config.toml
encoder_arch = "resnet"
horizontal_flip = false
translate = 0.12
encoder_depths = [3, 6, 3]
encoder_kernel_size = 3
encoder_stem = "deep"
decoder_width = 192
residual_init = "zero_last"
muon_scale = "match_rms_adamw"
learning_rate = 0.0016
batch_size = 512
lr_schedule = "cosine"
Rows from block 4 of the text decoder, named by matrix and row number. Rows with one number belong to one attention dimension. Each number is 128 + 24 x the weight over the matrix's rms, rounded and kept within 0 to 255. All counts start at 0. Numbers have three digits each.
# q: attention query, key and value (stacked) (decoder.blocks.4.attn.qkv.weight, 576x192, the q third), inputs 96-143
# k: attention query, key and value (stacked) (decoder.blocks.4.attn.qkv.weight, 576x192, the k third), inputs 96-143
q.29:105114137127106131158098114096148121157102120126082142121086163098160152103104074161100079125152124106101105128152122117112107140146143085163181
k.29:175127122087136114171139100185120141158139106139135153124101117086140115133126108163112064103135144170164091104165109118165111153110099115099104
q.30:163130104184118129141140111161116082100088155146107124093187076148104122149152100112146087145126118155138098083135126112092137108138126141147131
k.30:140088106154191101103126105165138048110096138125101107144143063121120123118133179097167125167133083121131131127112126128146162106148139152139098
q.31:129080148122171081135142161115135162147183154140159136196140116166063160163106108129150114125135132140110106172157064104169138117082144145106067
k.31:122116153113140134125114137119134154128136128161122132147164126134120133135133103137146095083119099149161107164152100138107159123133160113106143
q.32:086092194155096118113162104125102115136131135114147119099073106108135115123167127230124142099126119114148128161103115159174099165058172162156093
k.32:110081205112108133093166098130113096109119107094137122132121157170144120107130086184113144118105149124122164153162079132136102130094164145157105
q.33:056165109152162095125146127097133109109129180115121138133054182130145148132120152111124162133103141144108145166099105108137075106171159146120102
k.33:077138093164161097092103099070123124114129153134086138135126113087101119178148150115150157135099113126112118138121116125181072119136111157083116
q.34:140145172117119154153094157123144166139114076138177157121113140138090086151147169144133132152120192115125159132156131119122135119133110116187139
k.34:105139121128095153156064176129111152145099127153148129094161132132073097136150139162117132120102114124148115150113171121126118127116173131152124
q.35:071134069145100153117112101124124118149136175127122152129132144086113187135157131145120134102151093107130096194130109131121104158090115116105122
k.35:134123143108137138123129123186114096115148119156118124128109160146113144126070115100130121127175138146155173143158102124128167073096095104104122
q.36:125114138139148125121166133147181125121106138090094112133060104173104136159104135140127068123145136153103138128155086108092155106190108119173070
k.36:111130170106144166150082129141136144130172118074097132110130120095148124170129135130158097108122080088181092132115126119142086150151146157145143
q.37:151090131065101151114085101133111096110129094130149088138217111104158095146111171135169124096107131098169127125121160128155105134132109121138171
k.37:145099140123124109103178121120123060122111115149134090140130097154125107118072136090095112141168169114124169150128134153135122126127111107146162
q.38:161121170107160125124152128116147105121124136168158131103143098131157132122107139151126180118148113111148101123101151095184130109106100141119098
k.38:161145225117139165121149116115208095079094113188159132156185105106166135098148116142110144087132186103192079118145088134135107160147146125151155
q.39:141142129138102146132090128081140152126144159126103137121144104082139155144138119098149167123101102130162104104079131163174107114119090116093151
k.39:131105137152110143142146189116131156100116161114090129145100122169157152145124099141121151153124158099134141138117103129132160109120108130136114
q.40:123148123118085156165145159093127115107145148123128128087124142086146145064162089111117095189110135155127071096165142122089115128116143126136100
k.40:138152129137151165115160168088135068106125167140135117092191052104102155104159093090119118158147121155138075073139127160162126134110114151100128
q.41:169131108085124153178169130124102080113127134130173116138112112091151125122099118144151092081171136137154154124150158122116110115106144126111075
k.41:142092128101122158112173140138117122105145129144163095179154078175141122124117110130161100089139148123104144134155114099127123103138142153127075
q.42:116110089150113112100089065114118161140111114095098183131155156096116119140154113084162134130118108102116140128120159141129096153140115156083152
k.42:172110150099155097131137097151109177156161098156133122119126135116121115136150161106140091133099146139128134151121115081118139140109084126095128
q.43:132093168127116157115135097140131187154102097108128162088145123149134124149125097118165143133134134121154153094137100103142121104159152122140139
k.43:162098118102108118161110127120121155127173100141158142119101078118110097144135126129177073176105136137173137052091179128129119115122137126160151
q.44:134140164158083131091146143137162129116068137142109108070099151147181158098074131156119107126123132128078138112131108143095185132138100103144168
k.44:185120152099097133134135148192085133099147116152102110077171102071180103121169166131154145136144132099158122086157109165125137179071114111116088
q.45:146145091080113120124149144186078102179125110109111127176118174137133137126087095096119099150144142126139155101130160163104131131144136086144105
k.45:188149089127086096134112110100121192184145070109158141125125188100127100157098136121157133132097119155104132111147157137100137095123096076168106
q.46:101129155104151120074142168113148136106133142151101128177158111169135103112110119107087154107137132109112098135126111097157134127135152146103130
k.46:107105127105126144083065156091118151121136139140102135143148136146168120125135116154117130129087129114080114122099127115157101132150140152108143
q.47:151082139169106132112119154088177152136090094179115141159152135187109154124100180107108117131109123127121103109102141123152160119159062137137163
k.47:099137074127104144118083135130134110119108136141110152116149160158164155162117108104123168105111079141151099109116148140161141114154081137111164
q.48:147120107085112123123094119116090143171149120142124149144143138093134122174133181143126143132104120135133126117081189157175079168147091110144109
k.48:111106109165083105154207096133106124143147132117127127158142149152126149102125095130090145121105112130137140147124133103086118124122127114143096
q.49:150145139120094148122144159093127198108157116123160127145158139105138137128100131140146117127116149109137110157180134123103099148030146152113171
k.49:128154159105166130102144138159127137131144152123165118165153080086140126134107162100115145110128121078177109177106091112117128140090163136115131
q.50:113148148132154111140104112121098170110155136144172107153151211125098105136122168117129163113087130130141106157089168118150127141137141098111066
k.50:173112136136149124137122106096115139109116131191127071141144124101108093106146169112148130147103151153169121122145180155137099159113161108096120
q.51:126174120127097156137145114150098130120095099088126109171100151126133101144142074147099112160147103177122131170098121125165145092140145136105080
k.51:148156132097169136151088147099118146126120095145120095117069144106130135151133152120135105135103150162137148155120109100118144100186114118150152
q.52:080127173095108161142089118123121140145116111141161109065141131109177104162138126117139122114092133105143130120083118137130112136197141120111183
k.52:087074146094150098150141137145128101153133121155151136118151125102142117148129137100095122127166140111116135134091099157179069152164152141099128
q.53:148117109153122120115100120117094168141114138158166159136151122120129099163118142131096122112120143162115107137156139142135113137137122114135146
k.53:126165102223107115154122098086108180140140148122111134128115130112109082125100119121103129119127129150098136092163170114140133089118154112157113
q.54:134102047110162126115091119215077140175120174066136141184131169161100082128114101120090133186150152085111140159154125082101122110186145137115108
k.54:157141077083169151181081119131106158196132148106184142089151135105115083126064140145095116153144136132144120100072193118117111104161089086128168
q.55:189080172085155115143146118175118108142171091111112092140152105124101109147171172145122192098111031129096113135076154163134178162086068136144128
k.55:147118191185114138106106144143179155102111090126080122116127150117104142120128149132102195096103095151094130146112099130073194129105128099187110
q.56:035129131157082174125083150087153157103080171148109113107178125154145215134117108173116099073064121099130089114104118160130084122140128157098160
k.56:080108122109181120131141161119157111103126114134110154161173103100157172129137164109122132090146132076149112092098140165171074201120117143092111
q.57:148125114100125128127140177118161120122133138141150109156131064152126106113119108147130144105122126134152109135122147136073135126123133116145142
k.57:099112083118120126139139181096160163077146078121132142161156123170124122145122107158119140078149146143048111087143151108084117092153098114142122
q.58:130105173095132153087131182119155131123155138123107111126138138112109161140189134165132171143144064110149112123078144152197123153100154130088186
k.58:147129154119173089120155151107175090093173129109146140165092119089126178122130148127101126151156117111146105149101120099139095154106162126149125
q.59:131152149102162101090165107107099081118127106128114127096091104124148103128151120130144140125158121158147151131111113150166100124081097159149157
k.59:131146159103130104081165139086108130135106113128103151075061175204129083120130086169127110128126138143085114149110096121123166121124105151161182
q.60:170128131132124140142142114154109157117156163119147128127161130129083103104140104112132125098112085168100129115144096105083133126069115139135149
k.60:157121151144094146150121123118137198154148165125158135129108146117114090103131111151136159103115119137144128122133088148103124142075186164135168
q.61:157091101115115131096163145109098128101129116174155115145150119086155117088137150101130199103121112140168179040129173152145117131128146114102140
k.61:114104134131117136078164165099106098082124124127149165122136145162175147107141104092125149079133109094107156099129141110117165134168145104127149
q.62:132078136159136136125071107086150156131090063190101143123117139139111128148080162109118107151121125133041139115127135097149137138110079102123148
k.62:105139138164067161138085128150139136089094131157124125099165088119145120153135104109098128084097117133187081114135090141140117148103146083071144
q.63:141163088145131114152120109082133135088118104150122104125078121119104134096146160098113121182098140109122147134156144108055099093133185145186152
k.63:130142097139143096147137107165096117146115159075118120125111120153094111089136118173126086147116121128130079176114128072123144115091147157140151
q.64:146134115139125127143141125172149139150111104108130096131118102101144132136118125116107127139151117134140160112152116145130125096110107137142122
k.64:134128115143129115109117121161094111146119130099122107136110114100141119123118121127118123118165096105111126151134116139137146122143151109124132
q.65:177140124131145134134153126107140111139111115137152103141164082113134146092141142119138104071129106139118136112119115120162099147143102127110162
k.65:112138156098154110127118136112124108135081095135113138134166113178163127079091126090149122100130115126145112150116137121146156149148159125125087
q.66:098119107116147145130139128107140152114133144133155143119169092142140113124107122156152126136136124167122123117102157149124100106136137117156126
k.66:129097109122121130139149129158102120121157153126149104148138131119130112113132098104118119109104151130127164106127127126112110149169120108152115
q.67:140126113115153133156134130137135115097114126121133097140114112142153147090153113138106131083138110142150146155146111087117125101135131164128137
k.67:097126119113143099146113108136133105108104144161129083116141104123130132090102142127133151113116101102137122138134151121120127128097156139086141
q.68:105141124129127120134122135090120149139116129131100141111109106139133114136099143126126104143160094105142101120155136128146116158120158166106122
k.68:145136134114158124103120130119128148126113108142116146122101146176126126124102118107119109132143148144107098126151111131143151130133169164127139
q.69:128146119109122128155140128132148126151120137130129122109137115129087139095117134164145137086127098119141149093124177123111112101105110128098109
k.69:123163128088133133116122136119112111103101136145128174163123147162125131105089101115141127077099110104136129138126137099092128186124164135154092
q.70:114138123118116137129117133158128114146126137129170121144120102140103119087135116155107116124123134127114120110118172116106131119151116133120141
k.70:117148124102103098130108136115129095110118118148135135127128134105142104132110137156132140129107096154151127146105167135085122155147145126130104
q.71:109123122118115102172113145164127125120137097146100113133150130127111125131170138113126160106180095168100152077154166141142137141122130135082113
k.71:168128132137144148083129156170142137100162124137131125120134156159076124138169170131125195099133074180101136149132108137140164141108119126142101
q.72:133129127130117112119096099134117164128158127127136148093127135110144122138119135117135116128107091150128094087117129164112121122127117103109127
k.72:182138136170186133108125150174162137116106102104094162126102149173131121151149128093118130159129151167122093123152084107142154144134144122148100
q.73:128152150101142130097101122138114141111124150141099135132122164135129096156106117149117107135111121132108106139100139126136136161146115144125094
k.73:115130161083131123096136118122141138141126127111090145110151124126151097176114134153151114151135128157128120137137107111134126141128112121136094
q.74:125100101157118136159126145115116145168093161112114134113120114129089095101146131144094133148148151096143148091123185125148154092118121147105113
k.74:130138116098144142105144132154100103125123147160121099104099134138062118114132139116131153111130117126122123121106141136136157122121162157122178
q.75:139109115113138138105123116126117084129128107111096138150103145140118120108130128092126148099105141100130131123141137113118140134113131126140153
k.75:109091112125141124135117119122151157094131115166142103120135128148138155082142139122141166129143121162136128096122156135164099104135103169112139
q.76:149101170138172135135156142161115114124099112131136129143168151138110092132110130080132121109113125125102118145173077132105152150136127144131139
k.76:155118152104141142163134110112120135134107142149136124067136121099104126142093169169157149120123102104144114116124152124126116132138094144112107
q.77:121161099142115125140124140167160142146136162090121116133093120100154122126085141107124087173150120119156134108137131139136112115136127126126155
k.77:125114099147132138129137136183168125112127150101110090137095122141155093111127134106109109178132112131132132126185110116143157114145127136103119
q.78:148106102155090121130130097138152089098150143121143099123106115142122117100148150136135129097142124155098118125133130150108146104156113113113133
k.78:133114145156101127141139098149126124097141146130139118158110135143149095109119141117109132089121116108110145121148144133149159135173128129122102
q.79:134139107153131132104132138147149091131100130136092104165142142111131126131159136125108132130150130112151126118151119116175145138097137108141130
k.79:119120126113108144112121121088119124156136145144154111111147104097130129106125148172131116125140115153179129099129166099164112108146131158120145
q.80:136111133127104115151126116122118142111135120119112118154138158125147090099151136132107163115101114125102128123150137089126131133143139136145091
k.80:126115121118119125128119145142138119133117101140132125129152120154149136125147135127136132141096125138134116086156137121155098114106144140129106
q.81:148109149106126120156115110120098167167126131139141130103174075158168134112127161185154110159132115115123130084150175138155118107087101125101103
k.81:149098135127142142110139143149117104096113127123145125162112169165100127125174108140136118109110120132120140140148107101103166168104143063154095
q.82:107132159117107096133104109111135143123157127144097153138095137115147138177130145101132124150129125098122107145102098116113126187116122102097093
k.82:117155156127153141116127114120110154146174126102162152111131107121115151147133135110120133125128162105098106117140098143153102098152084127086156
q.83:118136136103135099123114148126122096117131126106121167126121154143121124147159114106143154099095148130124130142097123135153146123130140120130123
k.83:120138115103157139108107113128122153090112125124187110148108120127124137090119132116127162126128147157136119119098129116160104128140136164135129
q.84:129119132150119126146167124153151136115130140121150094171094137124113135128137086149135113124142135120125132160129098090126117116112160148127148
k.84:103133142150093099142130138133122118138087138106083120161090153129167137155136104129127057131149155119146134130143100114120116136104151088139125
q.85:100121112107154121128093127136163142114149132158160119117131108098124133115079112135119136163124148175120129119141151149130135102152139132162162
k.85:133101099152119131170160103160126129135150150123157110118116108117134084165117138115095131147163166137128151117143122139142149119153129099139167
q.86:130114160110114135124159109158126127148121112115125122144169155121126107143148132113152160110130118148141143132156132109125135124139132102121064
k.86:124115164102103103140112115119098167122141131138154121107169135120130131113108140153148161126130107153170130108122154106166108097122125159130109
q.87:134098124118143152113120107140130144129119089155134114138133143098134099102121121121099114148148100139128116113145118146106143124140120101143094
k.87:141095135096112152155139096095104145120136130136151129081147143101103120110122130161108111152146089154129144125105124145154131085113092112082102
q.88:146126140142109151140141135146108125134119117142130132138106108135113124120125124122119104114144149082108127144114122118125141132103143135135118
k.88:109127130148118111126121160146135141088078097127111157134124134152138157097129092138133108162140148135077100149136105115163152089120168135119075
q.89:142126101144137134120124139160099107082113142135138116156105110136116144145160146112142113127130124083111138134122097128157153154111169144132159
k.89:142137098127109108145112127118112115102121109151114139117135130137151136113128135122117085167114132107125116127122144103116104152098165157185127
q.90:110130105123106135172130115141145102142106122120098134147122124106112168149150121145098127141189116116165133076132128137130142099139088101087135
k.90:131148133179126087088114143133121135113129117095108130145117111143116127159119099125082115183182148127155091114173097132146184130128158111160129
q.91:105138180158148130105114099105119137135103124155110143125124135096106092122111095142137142126124104102129128147116114137086150152148107123111116
k.91:145154160141142144111155139094115155132147127102125150087106136099070145150123079145138129142151156154142107143103105140151105116109124123119164
q.92:113097074116138104165107121118136111134144192133121119094093117121103128112138109160131136151128122095164146108074163119139148103141117123123151
k.92:120127126094136129141114146113117110140127171143091135155118115131140118146110110123134115134144121101158172108133154122119130146130130149154116
q.93:135166113151137131139096145097116123171147122118125168137113145095118117142103122147101116131128168074144125160094156097114143125104104124137111
k.93:100133150107094119129100106103118139152157134164109120127182125136121135152122144164176141135140129127119157125116144139129111130131078120087149
q.94:162123150086145124120105155142109155100127135147097146098133144143164110145135132121169089142109142086114130163148112140120101161117123129147154
k.94:149088131095155141157130112121132153163149124135105125094138137157122122134162137128147131147095143139111129132144113132109090145110102112110135
q.95:126132125137149117160110127150146143134138130102130121112134140113154136113113118138121102141173125125112153136148133138112107134127127135135135
k.95:098149134128122093153091147123143122148117109142084132134103156090146122148138118126113094160139143126137150125139148151101153122099136098117122
q.96:118159169144129153136136131110148119119141125129120110117134147142111126119103103120142154103139114141126163117114109129073117100130115142148117
k.96:108140145155137151163132112129147123115160158128143137115113124095122143136092096122124110163145156090147145149129107104128132102149102162107163
q.97:104118114113132107124113102113146154161124130137089151155127149126119101129147121125121138130130161110107122115126144142143137123113137116130103
k.97:121121140113108125106127117119125155170179125112122131133128119112093131158111111124169116138142142122107127150128149140116091143083144138120172
q.98:166129134152130116128142109141145121162104092098099124134149102158150124147159095128170136163118129130129121107134113121135106119076139121115099
k.98:158109133141120110137156106120137138144128128101108153098132103165155109169148100156124112141146098126151133115120117126122105154103154079118126
q.99:116120105089152152154120157156115127090168157151130090111108115149147131113132104143111134150118117154118142136127142141130126170146166154115153
k.99:159125116117130113179139121141132091175159162129139098106116139098132111140129094130094158111109143131106164136119123133135099141149140141125131
q.100:148115134134150142101154148125115137127089130144145119103133132090082168091083146148111117155109143173122104129146137145164123107149098121106132
k.100:108134106152139113146148112152128118117113110139129140115129149108121156122134121108098113145104136185118147112115125153108159120113129118121067
q.101:145158111174140145130135130136117130118112135107136107147115103088137152114121130147102128115140110113118150147160088116136149134103105128091166
k.101:102152134126121125099091118093149141119138112164110135126132160121160146123121152136163157124156120134111144134135131145108123122112119138112151
q.102:146088165124107144123179112110142124132106109169144129139119121116133107088127155133112158081114086113113124138116155137154139122089131116113134
k.102:129148134127097155087126122099151098133079097109101153172126137143154173110129113116157136085146130090098115120130128130139143083119141122134132
q.103:148092182127129132126127104112158102128152099123150119159148153142112093126110079107110152058098144144105145157149106098117112111153162149169145
k.103:104146125133118147143122131117112152147144118130149117145176134110144151115099109117120149127122151134134130099142132139157092090126109110113149
q.104:138126126111111093136143092091148122130147124113153122118101102116103152115171150145114148143117127131105121125101166138144133135144131120148126
k.104:120147139094103128141092141083110128121104106126121129145128122101157145101142151119158107145110121101140137109155169137129153102131114120123109
q.105:163111143146128152104142104069112147148129103123138142116116167065109122146056121119085126114108156094143132141130103124096120128138098110159118
k.105:145104146133124121112130141147123150124134126101139120112132139121133095126109118092125121161145150148149098113123126158165126104127125160114181
q.106:123150112114153110114130161120097145148123129116116140090126098136121140141102115119165120119105119113118102154154113157161089185109149155107115
k.106:111159118112156169106134140132129118116105120139108146120129127120131164131111089135150081111105116110135133152162110103118153158126132131134077
q.107:140100108137104137144154138130115141100115135118122153114152126123099150156186117123159132140109120164128124145131101141125132126140120139136117
k.107:146108109112121146136142161125147107109124111117123166104133159128141126148161115112125115139113140145107124145125121124099131136132146142168096
q.108:153107126195098111097152134147112079107101142101137110156095121124148128098151105088123128104130124081125119184150060116169136153121131130108144
k.108:124112134101113157103132125120102147107099126122146081109122096150140132100136126152171118091168105106167130135142133111111134128130110133110168
q.109:128147124127147130115133150143154128133089141138127130125144090125100138113136107102122111095121145139133126143137107155117127112127103141113149
k.109:138104145075134143161136111143163107130116148172154102126128085145118140124117127138148144086103103139141143110095128105140132102131113126096116
q.110:115150118084127102157147133156111110124140141126128136138125144132095153189172134149141134124132125113132122103115153128161113171115127126118134
k.110:110147111093122121140125138107129097118135171145117102139144141108131133123109132144134127080100128155139154123113140122100111166158119131142143
q.111:136094125118160135107128134149102145128109138138129128142164092159151116127120110102108134133116153133129089115167101112140124150130138135125182
k.111:133089101108098126140128124109118150143144113146136131077143104118106135152122153153105107156129144124134115125095143106122097132087101093131107
q.112:138141185109135149140165101084147149132136108133137113142155142110132137117127127102134124092096096144138127151164135110116088149082140149119093
k.112:099133121149131133086115136102153118109089087092124118171189162111131204105164094088162109115126122154112094125151104137169152085130118114102122
q.113:113113074131141108110079152145127143137138137147133138175109130113135127133123114097083117169156152107117113151142118162165140096119142117112166
k.113:155135091133126150132119125135151148134151124130120099135116116099116112134125126123123134130128097123153145111133122130130139119154139105119183
q.114:112112108137136105120107139132103129126116152147124121136125108138138127130110146148149128130153116120143115111123171135176140148091154130130152
k.114:150136108084131120134112094118139114119138148184152126104131139112108146106131162185159159092099065180150141115075186112109106119149150130143152
q.115:128156138133099134153118124171161147126131125086141118150128135151142159130169104145119166123125145137133165092121123114119136092125130138122070
k.115:147145143131143153149155146174121119147124133133119105149127137123132137134134118121145159123125134108146173129154097128129161114126150115131099
q.116:119101140102160127113119132132145131110141106149108135088152116136187109122138128105129154135109093174142123118140121143102137146130118110129091
k.116:132133081170131131154128129139164134135125138118124154133096148095155145150154088092080100178139180151112121105115090140150159102110138124126097
q.117:139111134132126126113120116085124169127153130123131165087134141123127115132093157130123122141113118118126102144088151114126110120105116135159118
k.117:120128156131136136125127154125120154128146102104126139143101141159113124148117152113119109129109138119105125130120099106158159119149091141141083
q.118:113119136113163130131112142117132134094147118149156139103116134123096090101100099122145164121116102170122134154150117102073131092168145160169103
k.118:127118105140109122166174115159123109130159150122155120125109131091105115137114144130114146129121125138132143144149103141127121123159100110112147
q.119:090125129145102143119138127112120115110124134134128147125097150113124111148107130145106136134149136161138116120137132150115163129120126134105110
k.119:118127153123107115129156111145133144119143134107140156108134153139135118176143130140114131159112146166110150109126121150102136147131141144132105
q.120:135131118116109101137093148116122135094148142133130140132094137096150105156107117101140101139153156084126156119106111119097126185164124137145133
k.120:126126103146132150113092177126113162094148136111108155128107132117158138119115096113123093204142160117155117112145099132145142123131132157151142
q.121:139137147141113099128112126146101162130141090127110151123129119139153117157123096109142129149141120114111137111153102142130137153125144129111078
k.121:152099150145117143131134135146135157144143097094127130117137124141101130150125132133129117136127125124092127121146114127134155126101094122090089
q.122:151113098121130151139132129105112130136135172155153119113093122098143154123120132133123104108138142137147147106098136133102089124136132141107182
k.122:081144114163127096145123151127122114156123138103089115179119119120165122143131119097120068131147183074111162116133112156095125149151129097161148
q.123:100129084133144135154117130143140123099133163132154120147087147111100143095134112130115152081142137139097159118114122144132136125177121136130150
k.123:136139105111155126160123142155113116113140134163148108155114155120101101127129166127109144088124143119121156142099129132103125154137129145157130
q.124:132142151126121107150131140098134125135129110166134124108136129149099159141150116125136151109124148159122133099095187117111093123116128143113139
k.124:147151138132128137128108125105150103108100119142134142150133131125139157132133123120140151093116116139099112126123155140125137173121128142119142
q.125:111125126145089088105136124122140125107123141135116143142126136107127145141182138137098113145103110123100136118108131135159122100107127100091122
k.125:135125110158109109112100121147140137107097125126118127154138118154164124082146145154111110174102137152106121131138145128142130100125130158115092
q.126:097145142103152109117115138121136140139144103130113139146121128146107084150134118119177162099134133125103107123115151140106142163149149134155089
k.126:125119156078158153160134120148137147158189118114157142115124116113118069149110118133163177098131118126151152126096153144128112160116113162085121
q.127:135097124155131110112118120125106151114107090109122106153134146131160144132113107113143104150120159117123124172157118129136131128144124118138113
k.127:150120135132096140113129136118123131151156150096117125101126159115116152157133133148164112132145126135150105129138127136143127111133086088106118
q.128:105163117167136134118173105125110139084157153139104136158147171153134159122115107101093149133127146101110136128117131129087119140150097090159080
k.128:103136105155118132101158105159114132096129153151116127122138162138119144112124127140111153135122098109144104141127134170110112125133113120129098
q.129:154087131108116120093110141080149158093115132132140112134134111128106136105111099138147098093130139096152127166161119107119137159154102161147152
k.129:124085133112104115120123153093158212084135139112150123104159140158104163108117122141160133125101115117128116163131162135131137146119108148162146
q.130:090134120146135116098134113124094153141149118146100164154115164100161157135129112114109132134111137121123177133132111135097146113118139095129116
k.130:089119119118128084102107122153109138151133137137131133138125129079167152152157133152104104130136116132163130119130094136119133105112142120103137
q.131:125138099150110133124139116118125095111123143133120147142119151132084127098155118098101109172120116117125114161154113136146140068116124143145083
k.131:112127111129104146117139102140104117118150137159125135147128132101108129094190115092093079173130127106136109158131086173158113079114112142139087
q.132:117131138161100111123119120133111122150116141120156129130100132143133092138174118133131107116160126140095146166170083135106128138173152147117103
k.132:111159142105110102092132148130114164167141118146158142110090152125130098145144114126131127122157113140111145171149114138105159167158133159095122
q.133:128101119131126126135126150138149108128144115162165136124163076157131116113148166134154128167106092167134137141082165138137096082134147109101117
k.133:106140135164130116122128126114142095090116153144147132138137114170138150114132151101144117136135103144117173150105153095111138085148158119123137
q.134:083134139122129090116116123099106154155146126112140093158118137091151095128135136122119164160117154152117127104108120150134158118121106164126154
k.134:094095128119143097091115137101107140168116136114148101189122128064128079119116124157100164130093167113112125113107122110156158132128146196127137
q.135:098116125152128145153140105138119139084129105120110145104087161137107131140096096111147149158146164104103108131173134087111155089142098112129130
k.135:083076158133147159119114088118122158113122110121157144136112183090070118136103124144138113126104149089127094170185079108137131104129098113074149
q.136:110126116118144161106143144098067141123134136109137177136162209182099151096132070093143091122132158143121125119131096125066149100133143099135091
k.136:107128082066148121122100119136057114174151120105126175092157159123101141121164107128174109178139120167145091115123119142112115122126156112131084
q.137:103101151138122153131106128134119171127140141143142118115099112095147105147102099126135149122168109116180136131112085151091123151154093131087151
k.137:114071158135134128139101114131137159130136163124101139147135117104154126151123098114152156090169114136163181129116106120096115165162129096112148
q.138:143142145082113121116125141142136100124157139153110121119128110111137103133131163147156129116131108149115104145103189116157146156104149140157173
k.138:141130127121096104099134117135138086105138132141089147120097126138160082151142151125132167134126117137090134112102189117165165136088099144171142
q.139:163137130110136164114156161159132138163117109123122164084125178133142131125127119069170136147100110070139113146121120109103145152153085124084170
k.139:130109118144121126124138084155139141150113101128099139114166138142160142140155128071159127138109097113129116112112124096102100144171088100102169
q.140:110098134124112087093103147141121124141108123147166094095151087105185113135156157166159107120096084131159100142101128134164108140139155164126172
k.140:123141132163095075139107146120160096092086153117157067119116061189152138113172120130109096101144116145101184157134151070138136117172170153166171
q.141:130121141108123173123166126130116093123148165105131093112117113185150123114107155146152141124119112098103159140183164131142124137109154114117127
k.141:136142140111148156142160113143093122127160166121137108097091112153178146106105164145157148157143124103103143156152158132133098155095144125131129
q.142:095106129141119099127077141174114123169118131155141131102123130063125120119132149186123149081107068176152155100098134120157093101111164115151141
k.142:121091140157115121119088148182123119142138123142107113130125082109149131135153116148079171069100083145148178109136123082167105108124155106172127
q.143:140172096148145131111127141138153146141166114093084127139115153128118117122131113088099156140094137118145129103160144131137159122201183166157126
k.143:141161112149166155101126108106118138153136127120096117147110211078086104114124132114113119148066154118146132131172104141155151133163148149120137
q.144:120095121138124094140097134125130109160127102118099155145136161158105169153160123153113130139117137116127129096093123100154135129131167125131118
k.144:119097099149148124146117120102148130141116112118077142148133185182116176123111132118102111128112142105092149133092149111147151164145171113146125
q.145:095163162134185146088126125102129080123148156124081150169130119125129145095132109116105128121126134117082141114126114083138137172144178099157113
k.145:094168158135147150100146130099106114129179109138108158109126119117140114155165148154119133143102102140116076067110130134172125181093127105137100
q.146:152163108138121129125084081158126153098133134160122067080130105098097154132102112146148102164164142161157130126169091144152153165122086139093099
k.146:157156095104117129106099123151147154100129168134121117127099135140111169081059075124128104149162141142120151179137127116140153155142145151114117
q.147:133185149145149132171169140118126112123135182141130155164128132140100151105092130115116138123132157102102167127122114112125108105148121134099084
k.147:164170132118110119181155129147099089157180153159150154108140094103115101137153134173136127145167138137173110061152151146114088071118127174087102
q.148:122104130141161126114122107138138166147126148140155157129118159111133129134155149135125146121113103112103123113112112162144128146142089106126137
k.148:126120127104134110159166152162141177119161129148140179103109116174133115148147121117115154122110129144107119118111178147149133135124099112167129
q.149:149117155126133117163111169142116163127124155134174120088156117108131114114123162174116115106145153139157099135106164154138144153096172107119129
k.149:145122172141149137136147179121130135092122171135157120129174114159116144103102131130092115093144163114117140167124166122114169145111174099146126
q.150:105100103115107128116123114140093124130120133106120139127127165137137115151086120140137085151095162099106090085143091118097119105080106123108156
k.150:108109093083109132120113118159123137128133128091113114131107144140128146158091135127135102129115162122094091104146099133110106111101116109116164
q.151:157123111127120137161088165089135116081143108138139150113125081154143108112104136110120154128135132141147130119092143166150137124133133092146093
k.151:147086123154117118147084140061122105093104122116155133128141140156101114117096164120126144113110111143140150108128111139131137104117106087139102
q.152:092140124127141148111162090174105135122074162130164109107144126098123137175170103136153144152126086112091111159143074156105118078109120087099121
k.152:097166100090140084122164130164120122127111184134154148126114095133118141156135105133148131155127109139062124197137117082121114066150148101159120